python train.py --train_examples=52083 --encoder_activation="squared_relu" --encoder_fused_qkv=true --encoder_bias="all" --encoder_layers=14 --encoder_positions="learned" --optimizer="adamw" --eps=1e-10 --steps=40000 --batch_size=64 --lr_schedule="cosine"
Rows from block 8 of the encoder of a small masked spectrogram model, named by matrix and row number. Rows with one number belong to one neuron. Each number is 500 + 25 x the weight over its row's rms, rounded and kept within 0 to 999. All counts start at 0. Numbers have three digits each. After the name is the row's rms in percent of the matrix's.
After each neuron's rows are labels from the 100 clips, of 14976, where the neuron reaches its highest value: "peak in band" is the frequency band that holds the peak. Only what is clearly more common there than usual is listed. The data: chords played on synthesised instruments.
# fc1: MLP up (encoder.blocks.8.mlp.fc1.weight, 1280x320), inputs 0-79
# fc2: MLP down (encoder.blocks.8.mlp.fc2.weight, 320x1280, transposed), outputs 0-79

fc1.274 139:502486521484442477509497495475451491485488508524510521466518516504508497529474529537518480506527494476532516503533488491453463511519478493517499540509477503530500500434517480515495512501477484426502505520521503477481472522483493438486463468
fc2.274 135:477509508516544500533531493518557505483500486502524523463478534440507479518482449499491456464459522515522511506469519494529513477484469488485507533468515493518479520547452491522486501523492506466508498525514476515502522426538530440488516497
peak in band: 1000 to 2000 Hz

fc1.698 123:502457452487538483488526473506528511518487477546506507510525503526482514518504494508525502490468528490464496450485532459524446519493508471485490484466494518489546478500460456496501527528512494503551511501465493514485510465483495501501535534
fc2.698 128:489467541463482462526497488549485508481467500509493511471497502456524477516503484479453513473475496512479529522505491527467519541468523468483499486447507483493503540519534438517495502511469488496553523495562451494491492493513526488474518455
peak in band: 500 to 1000 Hz; 250 to 500 Hz

fc1.121 154:523534502496519496518474508540517507517536555464491453533498462515518470517515502469507490503544465511537456454519486520524513491504540481508477509462456524478453512483511463488503506454517505480488518513538489512492505499483457493509509521
fc2.121 145:520504513485522479505529502492484505487507527497505499535483474475470440539492488518509494513520501499567483490497477539541515478492528502481496511479476486476459529451477505497494486475509512551478473504522499504526524449500527519519497478
peak in band: 250 to 500 Hz

fc1.41 133:471477511506517464467446470491533516500477522461471512555458525514507526503450514479531517512484507509483502466526493513493520498495531517503490528537512534509522446458480532497529488478504528497509500494500475489487508528494538531482505494
fc2.41 139:465457514515474475508545478501509472476504502491501514462493523462506492510535498505458500532461525495510494520522490474508515541480489523493520472493524476519493540449481496495508511486518504505501485474539485500496504468468430519526519484
peak in band: 0 to 250 Hz

fc1.689 162:488540485484549467520500481475522485474455512475512511517488456516462505493497505482463545561555532466470549484510499508505510487510500487510509537487504457502487488469519495505509537484529498513531508521476524526492481500510529492497504478
fc2.689 151:533554451515490477489524504543493525519530518547496499515440498456477502531526488490435491478477489464495438526549488559497490451485505549512537444472524482477500526509502503500506509481518473513528507503532481488525513513496496507516518501
peak in band: 4000 to 8000 Hz

fc1.417 147:482519526493472519503513508505508499458504471500474486492496503513546493455532481512501481520494478517459485510504506494466477518518459497489509508518465506511502506541539490475497492521464461490495538521470486462503441531488523542496492489
fc2.417 142:505498502469466500513536480467504501515462530519513512433534479452472484534502504479496489483502523473509531504489469505479546464494512461549541521531514480494532475549474515513482524539469483466512460537534510557493497487493525480489507495
peak in band: 250 to 500 Hz

fc1.298 124:524464441488440482495483449509511534527484500462532542475496511516555497524500544446485473473508482489458496456473523537500516539502509468531479443508514477537492499487530510488481522455516531474469484527536502510493536502476451502547459531
fc2.298 128:517489495484532489495480520492490479517478484469503428492507509512521482531499559480562539526524472510523460484489508513498481522513537535472481499497512499457508517493550494545486515496496508540479493471523481492474510504539483497472531471
peak in band: 4000 to 8000 Hz

fc1.8 151:484509496489505472488467479489524528581481449472516511510508516518472493503496505480492565495450485497454511494496474501464536487501541511531511535541518520487480507491440460491517538485496523530512475487507467516464508535461539513497522518
fc2.8 142:505538505535502505490511468553519550507518544482509535507489513453468501493519525474482482478504448529495503519506447522505501511529493540472514484471490539467526524474498517499492489444490488483510507499513455482550496531523509480539479475
peak in band: 0 to 250 Hz

fc1.731 132:485461511493510484482497534489522519483513521478485503492544484519542528482470488511480539515515531492435526511523542480519535498513543476477483501476518499490545452532464531517543539500501489505491485452449544496499467514482521487480480499
fc2.731 138:467483508479458447486487512457505501496493511463498433527493517463461552500510515487497476533505461470532500497444541486488492509522500536489486478482480514454468542443507503501484509517496528510473496538513510477507512484527473505491482509
peak in band: 500 to 1000 Hz

fc1.623 143:477497532515510462490463489543551509520493512460488500490525505500553506494523510477522515501456505496489499461518474547535507497473541457539490519520498498552518457495480528462485462433498520466467538499547499485514511532434493534511483542
fc2.623 141:501463475488514490507537464544493509458496506503485484512479516486499542513503490486479450511466499516539514481509472466517497491487480498480525513454481460473458503508501505511499520487500505507496502481487482555505487516500455499463522527
peak in band: 1000 to 2000 Hz

fc1.196 132:454536470505492480495483502553505505466502491529531527481477485515500503522508485542490493493509500464483503502504456516498477461494477520528512552544529509525511528503482518464491505469506488500560481510469511495516505523491478521513466483
fc2.196 137:516488501499505526529501495481510499508482483483502483497533500432503534493525500507540531515454496513515529489480538496522522471528523492480510514506521497474478502500491517507518534491498519511504482460521512473476504454481491547489496471
peak in band: 4000 to 8000 Hz

fc1.324 154:487489492501470521502512484500515498508426512518503459498524473492526540539487540489534557506469525482528468450539498448492528459466520506524508484435497513497502515447525501492457500519501519470477507497485491480492504457483499499479522491
fc2.324 150:480536499505473509507502495480515474486496554489522454514531481418517533549459522498506517516517461462540507493488466478479533490487515514496515521455495489482455495452490486478503476545491471479470494518451532501518501503496491534465523464
peak in band: 2000 to 4000 Hz

fc1.470 138:488518477506472507489483462531523500556472523457509469526539465508525474487526526493542548548534519518445495476475518529515517489483468478521531507525521515553465468485498523487455505436523531514463484481526515519480532521472473514527473496
fc2.470 145:485482501493510487508516487549476473493505507532481489549527485524545493518512490497500506506492520494483489478515559497538450501487508523481517522497503495513498497537470469542463492524509518540435492483481503554522509464479471496477507509
peak in band: 4000 to 8000 Hz

fc1.73 136:452507505464452486458476498500477490479453532504518556469534494515510492506514514484508494520486507499485478508515483506499493551479475499561457511514529468524475518525493494508517445469466524468474503506503530496500521511502453491495494525
fc2.73 139:466476511484464491513527485514488502504467502530500532476499511503472505475485446470462475485470516479511543531508512461563512508489485525504484492495525451455504521503527498494410529512515512506515517457466486511464493480488459497471535482
peak in band: 2000 to 4000 Hz

fc1.749 140:507527525513511522491457534543512494517506519487486510529483530514485463495557510521529524516471485491530488455525500491506491491490512524478525483491460526491521501431472492480485486493455481527479517525501491477463481478497517492507469547
fc2.749 138:517475485462505491485493482456505505535482471505493535478508451421491475513541535498534504516537451478531482523503524513498494488481497515552482519496489511460478490500481504496490511506502472495500496496499525472490534462500541453480469452
peak in band: 500 to 1000 Hz

fc1.3 152:508523509517507509496509502559498525525485514481507474529511531496532481481510513519537518512508506502490444464484495460527498489490565469499472502491496548520466526480520516449507508441519527515498522490518501510495517491499502481522499518
fc2.3 140:485481507477474467502514522443503476523478509476532504475558485467456531496520524502472530485517505499536527495472507470448503502486487459547483533503509489497502487490472467543476519532480512464542492458513498492493492535469493488490494470
peak in band: 1000 to 2000 Hz

fc1.66 120:517505509499478477476493498458443505494519510478491488569485508514531499517494488526546486527530485472496482498513459471486498486457463512523488561509463546506501534488513459479539470519481498518523497495510499505523453491470481501506472472
fc2.66 127:491532473501516497498505488494487509519537496497494464500462525500498547492484458512541471524450527491479524551509499467513463497499451482464506542508489491498500498498480442512451500487538488504519495468521481472489435488494507478495507512
peak in band: 250 to 500 Hz; 0 to 250 Hz

fc1.452 163:485514487469509494498461500511470487476494520508504515538516516526524446484504512521532490482530486467530513490448457546468473463482519496517542580562490500508514474529515496496480461465501494477514503531508486518476491505482539476517512531
fc2.452 175:522487509519483484477512509483498500479496530519504461468520517521508458531509479507511499500534498519539521502463493486449491514543495483507485525469483487497527522576524502520500471553478511532509496557484514526495478511515514471501502519
peak in band: 4000 to 8000 Hz

fc1.300 156:473488511493524534497502520549495529488497498490514482541560511511472487496497541499472483478491506522497481543431513467461541513532489511514499499481503530494466512474500535512460477462499538488537482528467472504460501500518529528512483511
fc2.300 159:508473498463514515484513514527506552524527460528502481525466523540457485497492486529515502477485450507477499517476461430513504522470502469490492483511516482476525463496503534494464486506483536505563482451549475508480524455557494457513499478
peak in band: 0 to 250 Hz

fc1.356 130:507491519482532508466477483489489519545502536488477493514480512506527438519500541501485457461490488452518522511457473527508506522465515461526487496561474497509500479500480530518517521520428509497481493563530481537487491501486481513505483523
fc2.356 133:484516472466532510502525487526491489462490549500519533506504507497507501503486489495508498548481526450544519485535467458489468486492506490519505531498497475465503509513471459516480507501522525487475472497421508487476486464510486486466499498
peak in band: 250 to 500 Hz

fc1.616 139:523476515501458531495528483488522517468505479495470522483508473510524510482514529531524513520482494525502479511482487500499504488490508502563540480527473480539484478507502530483521441429491527451566518488504492506499487520500567485512490516
fc2.616 134:503522504515496517478527499530513509518546525460512585461474509522519516496485503527495491488489464476493530528492507484528461501514499494491501459502476497493494474559481478497475449528503479548551508448497482489522486482532487508508473489
peak in band: 4000 to 8000 Hz

fc1.468 125:544515473472502471525501473493467467502500442548473531535540505509535467451511486522481522501500492487510519509501467468507460466507506501496494527491468505496473485475500488520518507529468512440552507498509489532463471493495501509525452481
fc2.468 130:491443495484465493480514483554522509497515518450504487527493515488523535526462501503508489478479450462487520550532450453511458524517480492539526476466467471539524485490504490484494488475522519550517508473520505483481507483456515499501467482
peak in band: 250 to 500 Hz; 500 to 1000 Hz

fc1.584 138:498517512494548460506502517529477499489519504508522504496539422506476474517558482492486507530464509511491426465514506503513519509490489497501479486488484516496467558478485489504479527536446479524466502506504490490488496505491511506515482516
fc2.584 134:503525525550513519506513475528510506518511503484493508545500492426480498504518533502519469496485486503530454484524486507525473501505504483450512531457498518451449524468484466479493516471454490553483486476483491445508518542482560538517514539
peak in band: 250 to 500 Hz

fc1.284 133:501489520467454447499483508524508461529506526485463489509502503516484529470492505485520478503527467482507519474459482514495487482512476499527494508519491485536479497495505524524487475465550523505487541504552510485496508500506464451530460544
fc2.284 134:480511498466538512523501525503531496498536507540496479514506508531477525470480511507490508493519530515517505468496500459522528515506514517485519449452511518496511504486470520503494537503512520474498481474478504512489510486539515469512530483
peak in band: 500 to 1000 Hz

fc1.514 135:504531493502521501515521483502524493484473495494490492512496482514484518509530490482491502535501515473500492521473499547499468511504477499552550524506490469507518508496498487496517484464512499495478552538503507492493473521459514492517504534
fc2.514 137:501486469514491503494489507498533480452518520519505465508486502532520485468508469509507487505498529509510508487513486505533489494457532542492489475493545513530507516454510530440535503491517510565482506526500535523476518489536503539506514524
peak in band: 2000 to 4000 Hz

fc1.725 128:517494506476447443545499478506493505500477437509507528505518479510477481532497507495498488506470490474524488498570455542471496457498490532516518515529472483499477483441494535525480493503471513493518517533517453491461501476463479496487480498
fc2.725 133:482478493491517496530532531519505480443480486486527564477489508483518501472520496491509496494485503508531497485499492539497473473518494427515467520486494449513492501568440499516493496513505519477490510504522514485517487461503553472517516497
peak in band: 0 to 250 Hz

fc1.303 145:503495463430495523461524512488512501514521520567500531497520461511543502485487488480520527502496488500523507490489440528474486512472533483539503539534467456461483473532463462531509458545482486489462487533520502537502478534516516534475529498
fc2.303 144:475511519504592497469437534516474485485500484499506518467539526462492496526487511515506516490517509521488448459457470533431539504486502507490511499492503496516513488533488484501516519511491487536460499515500505522530476534460521530487516512
peak in band: 500 to 1000 Hz

fc1.19 136:499502456508523461476512507471534519525491506487488505473538512510463492511518528494506518529531534433536483503496506492447507527517492485504456500469457486469532511512507491520520509529515483506471495518467533516499497516525485537564529504
fc2.19 134:510517496478522505514507498508504463510493504529478513510497509492486500492482499511489493485531469489466536509478473545503475523478508555547523474463482465512518520555510511516499468465526523534521467466548523552492493490507532534495511491
peak in band: 0 to 250 Hz; 250 to 500 Hz

fc1.144 148:474507472516506483471484493501495510523485503503529524481529518511514411489545481515508486519516498489504479441488474515486485491468545473535508543557519513561483511490500488465518480437533538500470485537529479551489501530507495520537493537
fc2.144 147:500470495461468513486561570500484477500461490483510456472537512474531545517489488503495519475486506489530525517493474486454509500513512472480496521501451458544544496572520514516517494554442479501495524480498511502481497519504472490493524499
peak in band: 4000 to 8000 Hz

fc1.168 146:500492462485513468507514471532496503482491528541478552467492518517494461528519483512464485463497505494469509442482511479477463541475520438494478475468482497534523521534494452509503493533519527509524522488460491529484477500516483515535516536
fc2.168 145:488506506511522515470515485486497498536473460515459468451515481456512452499513538536419515484515488488476530526438505520484519532503481441480516472498529475493474522515499508497496499476509461491488548522531504522527502504465523500472534481
peak in band: 250 to 500 Hz

fc1.763 102:513512499495505505531521457539471461501503505547513487503489482510479504500487494484491485480494538524503495514490502512481453457531505484524530494518506506498526498480507526507478494497512471504519516523519482484486471511526473518494488513
fc2.763 105:531498515503451522470554529483530494487483467483486470510492478473537531486532475513476491536501524452520535515500522475539488485486500497473514501452526486544493522501510480505494476514441487526517501463485491497511533477488503477471543509
peak in band: 4000 to 8000 Hz